{"encoder_arch": "resnet", "model": "contrastive image-text model", "dataset": "rendered rooms with furniture", "train_examples": 36250, "image_size": 64, "crop_scale_min": 1, "horizontal_flip": false, "translate": 0.06, "color_jitter": 0.2, "tokenizer": "word", "vocab_size": 42, "loss": "softmax", "embed_dim": 256, "encoder_norm": "groupnorm", "encoder_activation": "leaky_relu", "encoder_weight_standardization": false, "encoder_channel_attention": "eca", "encoder_depths": [6, 6, 6], "encoder_kernel_size": 3, "encoder_stem": "deep", "encoder_avg_pool_shortcut": false, "encoder_widths": [64, 112, 192], "text_encoder_causal": true, "text_encoder_width": 128, "text_encoder_layers": 12, "text_encoder_norm": "layernorm", "text_encoder_norm_position": "pre", "text_encoder_activation": "relu", "text_encoder_mlp_ratio": 3, "text_encoder_head_dim": 48, "text_encoder_fused_qkv": true, "text_encoder_bias": "none", "text_encoder_qk_norm": false, "text_encoder_parallel_block": false, "text_encoder_inner_norm": true, "text_encoder_drop_path": 0.15, "text_encoder_positions": "rope", "init": "orthogonal", "residual_init": "scaled_by_depth", "optimizer": "normuon", "muon_scale": "match_rms_adamw", "lr": 0.0049, "momentum": 0.9, "nesterov": true, "orthogonalizer": "newton_schulz_5", "adamw_lr_other_params": 0.0011, "grad_clip": 3.0, "gradient_centralization": true, "steps": 6000, "batch_size": 128, "epochs": 21.2, "lr_schedule": "wsd", "decay_fraction": 0.2, "final_lr_fraction": 0.05, "warmup_steps": 120, "weight_decay": 0.2, "adamw_weight_decay_other_params": 0.05}
Rows from block 9 of the text encoder of a small contrastive image-text model, named by matrix and row number. Rows with one number belong to one neuron. Each number is 50 + 12 x the weight over its row's rms, rounded and kept within 0 to 99. All counts start at 0. After the name is the row's rms in percent of the matrix's.
After each neuron's rows are labels from the 100 texts, of 14976, where the neuron reaches its highest value: "fires on" is the input token at the peak. Only what is clearly more common there than usual is listed. The data: rendered rooms with furniture. In brackets: how many of the 100.
# fc1: MLP up (text_encoder.blocks.9.mlp.fc1.weight, 384x128), inputs 0-63
# fc2: MLP down (text_encoder.blocks.9.mlp.fc2.weight, 128x384, transposed), outputs 0-63

fc1.54 127:54 52 34 42 44 59 50 60 37 55 70 51 29 48 59 60 56 57 52 38 41 77 47 61 50 44 46 34 51 54 55 80 69 61 63 51 66 63 54 45 26 68 35 71 47 34 29 46 64 73 45 56 54 51 44 57 49 47 45 32 39 37 50 59
fc2.54 095:41 49 35 61 35 57 65 40 35 62 55 44 51 30 57 46 76 34 40 64 38 71 55 49 53 52 51 56 19 48 37 49 38 51 30 44 49 42 38 69 53 54 58 66 52 64 64 44 46 30 51 56 66 56 59 43 34 60 47 52 55 42 31 50
fires on: "<end>" (72); "flower" (9); "robot" (9); "ladder" (7)

fc1.78 213:60 57 42 49 44 68 49 46 51 63 48 47 36 27 51 43 68 60 48 53 51 79 42 80 54 39 49 29 41 51 64 53 51 57 47 54 64 52 75 48 20 50 37 49 58 49 55 65 66 55 60 41 58 37 37 57 46 28 57 50 63 45 46 69
fc2.78 273:63 44 43 57 45 58 42 46 53 51 54 39 55 56 33 58 73 32 56 40 64 40 51 59 69 47 43 34 56 46 28 41 63 74 56 59 47 42 57 52 67 29 40 55 57 53 43 59 49 42 69 50 51 43 54 40 55 23 48 61 81 54 43 51
fires on: "ladder" (37); "chair" (28); "flower" (9); "red" (8)

fc1.99 081:62 24 52 39 69 48 42 44 38 55 64 59 48 51 64 53 54 58 48 50 31 80 39 63 62 36 26 72 43 42 68 54 51 37 60 57 38 76 66 48 55 58 43 59 44 57 23 68 58 54 76 42 45 53 51 47 54 43 40 42 30 38 60 54
fc2.99 050:42 47 53 40 47 60 28 60 46 41 42 51 57 43 57 47 46 90 52 56 70 54 37 75 47 57 72 39 48 56 53 52 36 53 55 61 38 44 73 42 47 48 58 38 59 59 46 77 27 48 58 52 29 49 47 69 47 53 42 36 46 51 28 47
fires on: "<end>" (100)

fc1.26 164:63 42 50 52 45 63 68 37 36 69 38 44 51 63 47 43 46 65 48 52 57 63 67 47 58 58 34 49 66 32 65 50 52 32 52 42 38 60 61 35 25 43 43 48 46 59 39 62 53 50 51 29 52 47 46 40 71 45 48 38 54 66 67 62
fc2.26 213:37 67 49 69 31 39 52 53 42 76 33 23 49 41 64 49 62 74 61 40 46 63 43 41 38 65 37 54 34 46 60 64 68 46 66 36 68 61 57 65 51 42 12 48 44 63 52 51 42 47 46 25 53 70 32 63 57 59 50 59 44 53 60 37
fires on: "red" (60); "ladder" (18); "<end>" (15)

fc1.363 183:67 40 49 54 54 45 54 39 52 55 31 43 49 62 63 60 60 52 45 41 40 64 62 51 36 47 40 37 62 38 50 50 47 58 52 49 37 71 52 60 66 28 23 63 55 49 56 49 54 39 64 24 48 38 45 64 64 38 49 41 40 47 55 63
fc2.363 184:58 50 50 55 45 62 35 20 53 44 34 62 63 55 59 68 48 45 34 67 30 69 68 49 52 50 61 57 46 48 61 41 25 40 45 64 54 42 56 59 58 52 51 63 50 54 56 48 43 38 50 40 57 64 40 62 49 48 25 39 34 44 56 56
fires on: "red" (91)

fc1.146 176:54 52 54 46 48 58 53 63 38 43 54 38 49 52 68 56 56 45 53 52 64 57 37 44 37 62 54 47 53 23 56 59 71 50 64 27 56 68 51 59 50 56 48 71 39 33 47 47 29 31 69 47 50 40 57 45 62 60 46 48 54 20 41 45
fc2.146 291:56 54 48 56 33 49 40 44 31 67 48 67 57 32 45 50 48 37 30 61 46 47 48 28 68 55 33 63 36 54 33 52 59 63 51 39 74 24 44 56 49 81 51 39 71 62 73 54 41 60 48 38 51 47 63 60 42 45 59 67 69 37 46 30
fires on: "walls" (87); "<end>" (13)

fc1.375 169:33 45 17 58 60 57 60 37 44 55 34 17 56 36 43 25 53 44 67 42 54 52 45 67 44 47 47 47 38 43 54 53 64 58 53 49 41 68 49 57 43 48 37 55 69 57 53 49 39 45 39 30 50 52 61 38 63 49 53 44 66 44 53 61
fc2.375 165:44 50 11 49 55 33 57 35 50 43 40 42 54 45 68 13 53 60 52 63 40 47 61 61 45 41 38 46 26 66 51 54 49 60 52 55 29 62 33 65 54 46 35 42 51 77 67 53 53 32 58 54 59 60 46 64 51 33 82 49 63 58 50 39
fires on: "<end>" (100)

fc1.139 187:75 44 31 48 36 51 64 60 30 42 44 58 50 35 64 52 53 63 40 50 50 26 51 46 37 38 40 28 50 52 36 49 68 73 56 31 37 55 35 43 61 58 46 69 50 53 57 63 45 58 45 49 67 57 36 51 61 61 53 57 30 37 74 48
fc2.139 144:61 52 56 46 32 58 63 58 47 42 51 55 51 65 57 44 51 58 44 58 53 40 63 63 45 52 26 42 39 57 28 41 48 53 45 41 10 52 30 60 75 55 42 68 58 48 41 67 49 37 41 47 71 46 49 46 60 56 52 56 62 30 57 60
fires on: "red" (100)

fc1.233 169:47 71 34 51 65 54 35 50 32 67 48 35 37 52 47 36 55 46 55 47 46 57 56 37 42 48 55 41 37 58 51 55 46 44 34 56 48 67 86 56 36 59 59 62 54 60 47 39 35 46 41 33 74 47 58 39 51 49 81 46 51 31 51 55
fc2.233 191:73 53 51 51 45 32 41 53 37 29 39 63 68 63 53 46 20 37 53 62 56 45 31 58 44 44 69 54 53 45 33 50 44 57 29 49 35 48 30 57 57 56 68 30 55 67 48 44 45 72 58 57 40 42 58 52 63 67 27 50 33 42 73 58
fires on: "and" (59); "chair" (20); "dog" (10)

fc1.158 324:55 41 36 55 54 41 46 43 42 57 57 72 60 67 50 45 54 46 59 43 59 32 55 62 49 65 46 56 44 69 45 39 34 54 17 47 39 35 53 39 75 37 43 35 67 56 58 48 47 50 40 55 51 46 58 68 55 60 71 70 84 58 55 25
fc2.158 207:77 46 65 40 54 71 55 72 51 50 42 27 68 31 77 55 37 55 58 41 41 52 38 39 61 25 55 59 44 20 62 38 32 50 60 54 61 52 56 54 57 53 64 47 61 41 47 47 28 51 72 44 52 42 42 37 55 52 23 39 41 41 64 57
fires on: "a" (52); "<end>" (23)

fc1.237 274:66 43 47 58 51 51 45 47 54 47 47 54 61 63 54 46 44 53 59 47 44 38 54 50 60 54 48 60 50 85 42 33 42 51 27 52 47 45 46 52 86 47 49 39 66 62 52 51 38 55 50 54 47 48 53 73 47 42 63 62 68 55 51 21
fc2.237 169:46 35 44 64 62 52 59 46 17 41 41 50 59 43 39 54 49 34 48 42 65 45 71 62 47 47 68 27 54 42 58 62 45 59 48 37 65 46 59 33 56 57 53 53 77 47 62 61 63 48 53 58 61 46 50 45 56 67 45 35 48 34 34 64
fires on: "a" (61); "<end>" (16)

fc1.291 142:37 53 47 35 53 70 37 48 61 45 69 43 54 32 68 67 65 57 45 49 34 55 46 56 65 46 44 74 52 29 39 63 55 45 78 77 68 63 47 57 40 54 51 51 41 47 34 50 36 57 54 40 51 48 59 41 54 36 33 40 36 59 69 36
fc2.291 286:71 55 58 39 63 48 31 49 23 61 57 57 47 51 48 56 51 51 43 59 64 50 33 47 51 65 45 59 31 38 49 65 44 59 56 42 70 46 72 43 44 66 33 28 72 49 64 41 41 47 54 57 59 45 59 48 34 63 75 57 55 39 55 37
fires on: "chair" (100)

fc1.180 049:61 67 53 45 40 45 35 55 50 61 41 52 58 50 67 41 30 42 63 57 58 64 57 68 59 42 22 33 40 56 49 60 57 51 57 54 35 67 46 53 35 42 51 64 48 52 59 40 59 65 55 34 62 43 39 37 54 37 29 53 28 33 57 61
fc2.180 036:52 41 57 68 54 52 70 61 38 68 44 52 47 41 35 66 56 48 38 52 37 44 56 47 55 45 35 38 62 41 61 46 56 35 59 59 49 64 65 59 71 46 39 62 73 39 23 58 61 47 52 31 41 56 66 68 37 42 28 29 45 49 46 64
fires on: "chair" (58); "ladder" (42)

fc1.325 111:40 48 56 42 43 32 43 29 58 48 40 52 44 46 57 42 47 39 47 59 52 55 50 34 52 49 69 49 46 36 40 34 60 36 76 48 77 61 57 26 44 36 37 26 48 57 53 39 64 53 44 53 52 64 48 44 46 48 54 31 55 53 73 45
fc2.325 091:46 75 41 44 57 36 33 68 56 50 50 33 55 32 50 40 38 65 48 31 35 63 19 59 35 35 43 56 48 75 26 47 70 36 53 70 47 52 53 83 55 50 46 72 15 65 61 47 49 62 47 41 47 61 37 39 30 48 37 67 40 70 47 56
fires on: "and" (70); "dog" (29)

fc1.317 233:68 37 34 53 42 41 63 57 42 49 43 48 54 52 56 55 69 56 44 40 46 28 41 46 49 65 33 27 37 34 46 56 55 73 46 50 31 49 42 61 54 60 51 78 65 50 61 55 43 41 49 38 57 41 28 54 57 47 47 46 54 38 68 52
fc2.317 208:61 44 39 69 43 61 55 49 40 54 54 48 63 47 55 52 59 46 45 41 49 38 77 52 43 29 32 50 42 72 33 57 46 48 29 53 29 45 40 63 48 49 48 81 53 67 35 48 51 59 58 51 88 39 65 56 50 42 40 47 60 32 56 52
fires on: "red" (100)

fc1.64 127:69 52 55 51 49 67 54 52 55 52 40 50 52 47 39 66 60 39 43 64 35 84 62 45 59 51 53 52 64 50 37 39 45 60 42 60 58 51 41 67 70 43 53 72 48 45 40 44 60 44 37 46 57 28 51 53 58 44 33 39 55 48 30 70
fc2.64 091:62 60 61 61 45 51 56 61 35 46 76 60 42 54 74 53 53 39 54 55 60 55 32 67 48 45 58 49 62 46 36 59 26 56 46 42 42 48 56 29 40 51 68 31 64 51 33 49 40 61 32 66 38 36 57 41 39 72 28 52 33 31 40 57
fires on: "walls" (76); "<end>" (22)

fc1.243 187:43 44 56 26 38 53 57 54 40 57 36 41 42 49 61 43 59 46 38 51 44 62 38 65 32 51 54 34 27 41 55 59 63 55 93 51 39 78 72 52 33 64 52 44 21 47 47 64 61 65 58 53 59 52 37 42 63 45 60 48 55 45 52 46
fc2.243 233:70 55 54 58 42 70 44 47 51 40 45 56 59 65 45 51 50 21 63 57 61 47 55 25 51 65 52 55 62 43 61 52 42 58 40 33 51 37 52 43 40 58 51 36 64 32 63 25 39 51 43 40 49 31 53 42 69 48 64 77 69 33 69 48
fires on: "red" (36); "grey" (16); "dog" (11); "white" (7)

fc1.159 149:76 50 72 39 69 36 43 48 46 57 37 72 63 51 45 55 58 31 59 36 64 32 56 50 52 56 29 64 50 58 47 55 44 47 25 50 37 45 54 39 59 43 47 50 79 43 66 46 45 56 36 52 55 44 43 68 64 67 54 59 61 35 57 41
fc2.159 156:33 59 55 81 31 63 62 46 54 56 69 38 43 63 67 55 53 50 57 79 56 62 47 26 47 53 47 47 46 52 52 35 38 45 63 45 52 58 59 60 31 66 46 40 38 72 24 57 49 46 60 36 22 63 48 40 46 51 34 41 50 44 48 60
fires on: "red" (70); "<end>" (18); "yellow" (12)

fc1.34 186:49 32 51 49 47 62 64 55 44 54 66 42 46 47 60 53 54 58 49 49 42 53 38 73 40 44 44 41 39 38 59 64 63 56 55 52 41 79 56 59 58 52 39 73 59 53 40 62 57 54 57 36 41 45 35 36 61 51 61 49 33 43 48 81
fc2.34 175:59 45 45 54 47 46 27 47 60 25 27 44 58 44 39 53 39 59 43 79 65 61 54 50 49 46 64 54 38 58 53 67 36 58 65 47 83 55 39 38 61 73 56 46 57 38 38 58 45 66 50 39 52 53 68 65 42 37 39 20 47 42 48 47
fires on: "ladder" (67); "red" (32)